From a checkpoint of a small image-text matching model: encoder norm groupnorm, fusion encoder norm layernorm.
Rows from block 3 of the fusion encoder, named by matrix and row number. Each number is 500 + 50 x the weight over its row's rms, rounded and kept within 0 to 999. All counts start at 0. Numbers have three digits each.
# v: cross-attention value (fusion_encoder.blocks.3.cross_attn.v.weight, 96x192), inputs 128-191
v.11:449428487463498459525512465539509549442427494505560470498485471537460505497519524541478347466484471595505502428380553518537571475486611533511458428507552471450529501557555489459428462506517495
v.12:595459444377620527564556525457453564536603497538479487408428439370541465572469436436526535470439500517522522490481552555501491525416553466502530388488402543509469471474480488503450486624487418
v.13:534528526468449478515535493473561402528468489506493515503488568514475489543422490574533484390521391536414572467494547445431468555580522546455448533568512541521535568513559440590517510503439450
v.14:563472445459546538537453517545501474493432528537519546466479411433549469500551629444551472475484498470459512489503507527522477505487490488603396519543427486505521548467607519464530602481426485
v.15:541417531475417417419503482451550566553442473432482555566504532462582476534484408541448445562497498462510520493560449456491504508511531551521476496547513413546582445525500562625576452472544495
v.16:492486519445537596573568478530451491519463398507456512508479503467480480484547479542533557570473480516515544508549557608531512502548515451520467396517470517522466481466444544465515421547538530
v.17:509533375504505552498471497490529511527568506523526460523512502519524392565489421550420480556526567521508495553405524617506552548458552424407532482512519498531488482457477529557433437562398461
v.18:519494478463482507439406481536428496549602506517491476489551431509480582496471425477449443381471464511371581457457514455560558539523431480476467526454625448497610588505479508443471512525485543
v.19:438502466484468478474554480482630521475570510491420465424534552516375540515511517586473519559489491557533561502553462512487587448480461500539534548543571541514539488530467520508546402559466568
v.20:530592536544489438459551546523524496502481474495547515491542439390515524498425516503500488543491499448589552487498465568460495458530431529467503416558478511459454446553549412631564485516539523
v.21:483552480585455488546474474491524436408451534520456431502565530490418486498503518547420445523456467474416570490600565471497695529458499399550516510475545478502544547510519504477530411472505526
v.22:475501489500558524478567474506447430527584529490434544457474533394496422526514526412570567548484444502644462493562542509569444478467439475507487487465481467487552437576496500569431592522472498
v.23:561504558537504483517594454473531591520441477486419543496511426531499589547525530585565440546535514431511542447418474595558524499488627516599518436500537465491524495484549544436545478405374491
v.24:509507502551463480420530469501622530482540550559547501572509541527496488481586514409492517527501485457513464429540411440573538499472499561551556575463571494467511571513496606528552498604440531
v.25:496539469392429556528490414452481472437484457524494540452577549449478550520574509575522440536516381503518508540549453531537504479476527554538496503607523461502542494600492444551546511487556536
v.26:584354461508455479513488457565519521553489518463490584460520565447549502483466489521490497442497517505492587539532556553558546548471404596505565517508497437452567519578513459424456413588474478
v.27:560457559409494516462492437607484497463525530526424403485418538490518483408532481434541521442448448517443511538588543485555491489500442603530462578386512510446470591481590437527509570502487520
v.28:415505500495542467455509593489444461547449574490557443593555404573447497548512553474393425478475513449526602536515535562499489515566521457526459542502556515521589526481536518461430464450529490
v.29:526389549473492508482584517551625479459450443539493516417400539525552488569548473630574486463541454567423533446463485437472470584451492455548481510626479464514520597479560522465477504584461522
v.30:440492548464540505567431520500538552368478560489535543470550427486487516522463475574549475494453534579507553439436528477475523558570497510475546453513460446477542501528523503493469493569501491
v.31:562556527498413468478564543499576467539494473495486520565515485508407458516522553481566492377462459618442596451433488472514457503506523524443515541617531561517606572574473515512496432520447472
v.32:534491551590291493481583530452552495515482464447560476479503509493481550475445514487458468493490429456496487497530378537458474412482539517495528583473527484585590466542478512535455528463442468
v.33:498544469502546423576650557484590491510508520634497528566488471561486525515588471527423541538479520453449553480438500588532588533483535395548488482477492514529536510504398506486491489477518510
v.34:446573393559454489445453470430563444426479493477437425519622480561605504448525544516439523486487479547514502484585482503460438490529380516519537530512536455429529534509556548517609469475520559
v.35:415484428468493501388531481563431596463473409560505555492536537507420450483463466514393479568476512507617558508641490538488527446501504521602413496509466537550474515585472470414618514407488530
v.36:363481477383466459454502542512499474595554429487473544570585451542500503527496537467457469510445473510566459492545581555541555483567420546567476469561543559498443483449451453468583460490506485
v.37:561537558490475534427545491470584520564507517525580507543516458474474507510460468490451536501487422472581477483486451448460463485469556462495515485477495574503558525381565455511509563568461477
v.38:483408552517388455483590550415487571476599494484389545484532457518527538508521584465471493452418542493579588578490520473469444489473379486506458524386556479484496499476448484470565511514464498
v.39:485530482510514511552596463522440498454441503472548563425413376517483490556540508532510468537470520406568554463458438519506642501542512522586453490547512460488566464547467564516506519439597426
v.40:537462610592561536472517521525616525395434506474509421558531551462489471424525529491591550573498575520475500510550470536494505472406474502446541497435482530557549483585441401413444435620539528
v.41:652525473597474512459552510456548527505472555461584494496498485464496547505506563466504517480552537478424607397500502476529560552493445559491484530511470473544471477530481488506500481619573524
v.42:442543430506468505472493461479427469479485480509442449477421401563505480470496466474575480534437476481572488555591482551448455386490455481536490460513570493468541542529540451473568518544545433
v.43:456510518526390489410410477587521510575403442611494505464490497433559433496431506524540510390519526519501472538575575517388471572549517530449475423534461473478404403526527473444505518491511526
v.44:441463504390596520499486447493501536494478516571442531477487454527473547434499471517478479474570481580505468420570501478484489472522476608507523528485508491519560580517481505490501449417592497
v.45:600523488514446468513479485444607540510517503442578513543502563532518471496531467492538528481587535506420546475512526480474547567523376601435472578499534553474508544429483567578568535521526526
v.46:531458471462503464560485528581409549533476496443470544529546447470430456479400502472481510495538544528492527558507457456514535537509355445468547547466523489442462586473499477545530498540407425
v.47:514501450486440581413452456475471471477480462536505470464546555515519488451521471579467568453457534571525536462521495425421528514513429553443537491444494529518520511551489469507426504618561555
v.48:552515451637519617439560462478539489431472489567497473556514453471494408416498411506445552499536451526463526554567522576419408479502473451414477523522443517472471483475484500529424546591448602
v.49:461490427600442507560471555461523406552532440428570530505529434512478480495544548584511501457545455456454506544440614470563495464544519452515449539521429535448516521462433528538551523528400535
v.50:447526513523445453500473421499509548418547464591436464442492505454558486552531512533464542613504473526612489529509473573466544433457507602509523447412462516523576480531491461470441568500476426
v.51:503555542478454438523509473491523524444445506425504493366447507463466552455572568547563445484506551519654565523493523563565410452522483426504537453434492530549508513573502521536470489529522487
v.52:487565436482443492569391487535484532495590508572417496387605544508538558495450499446468523515499521499422538412506462513471593545471550352448556455509486420560522547478488543572565432518512476
v.53:539471464391433497473421460523511480433551517573561551511469502550469635459479478500557494419484552626535508522491510433493604533465466547498549483460589514447449484518581560528496514510565506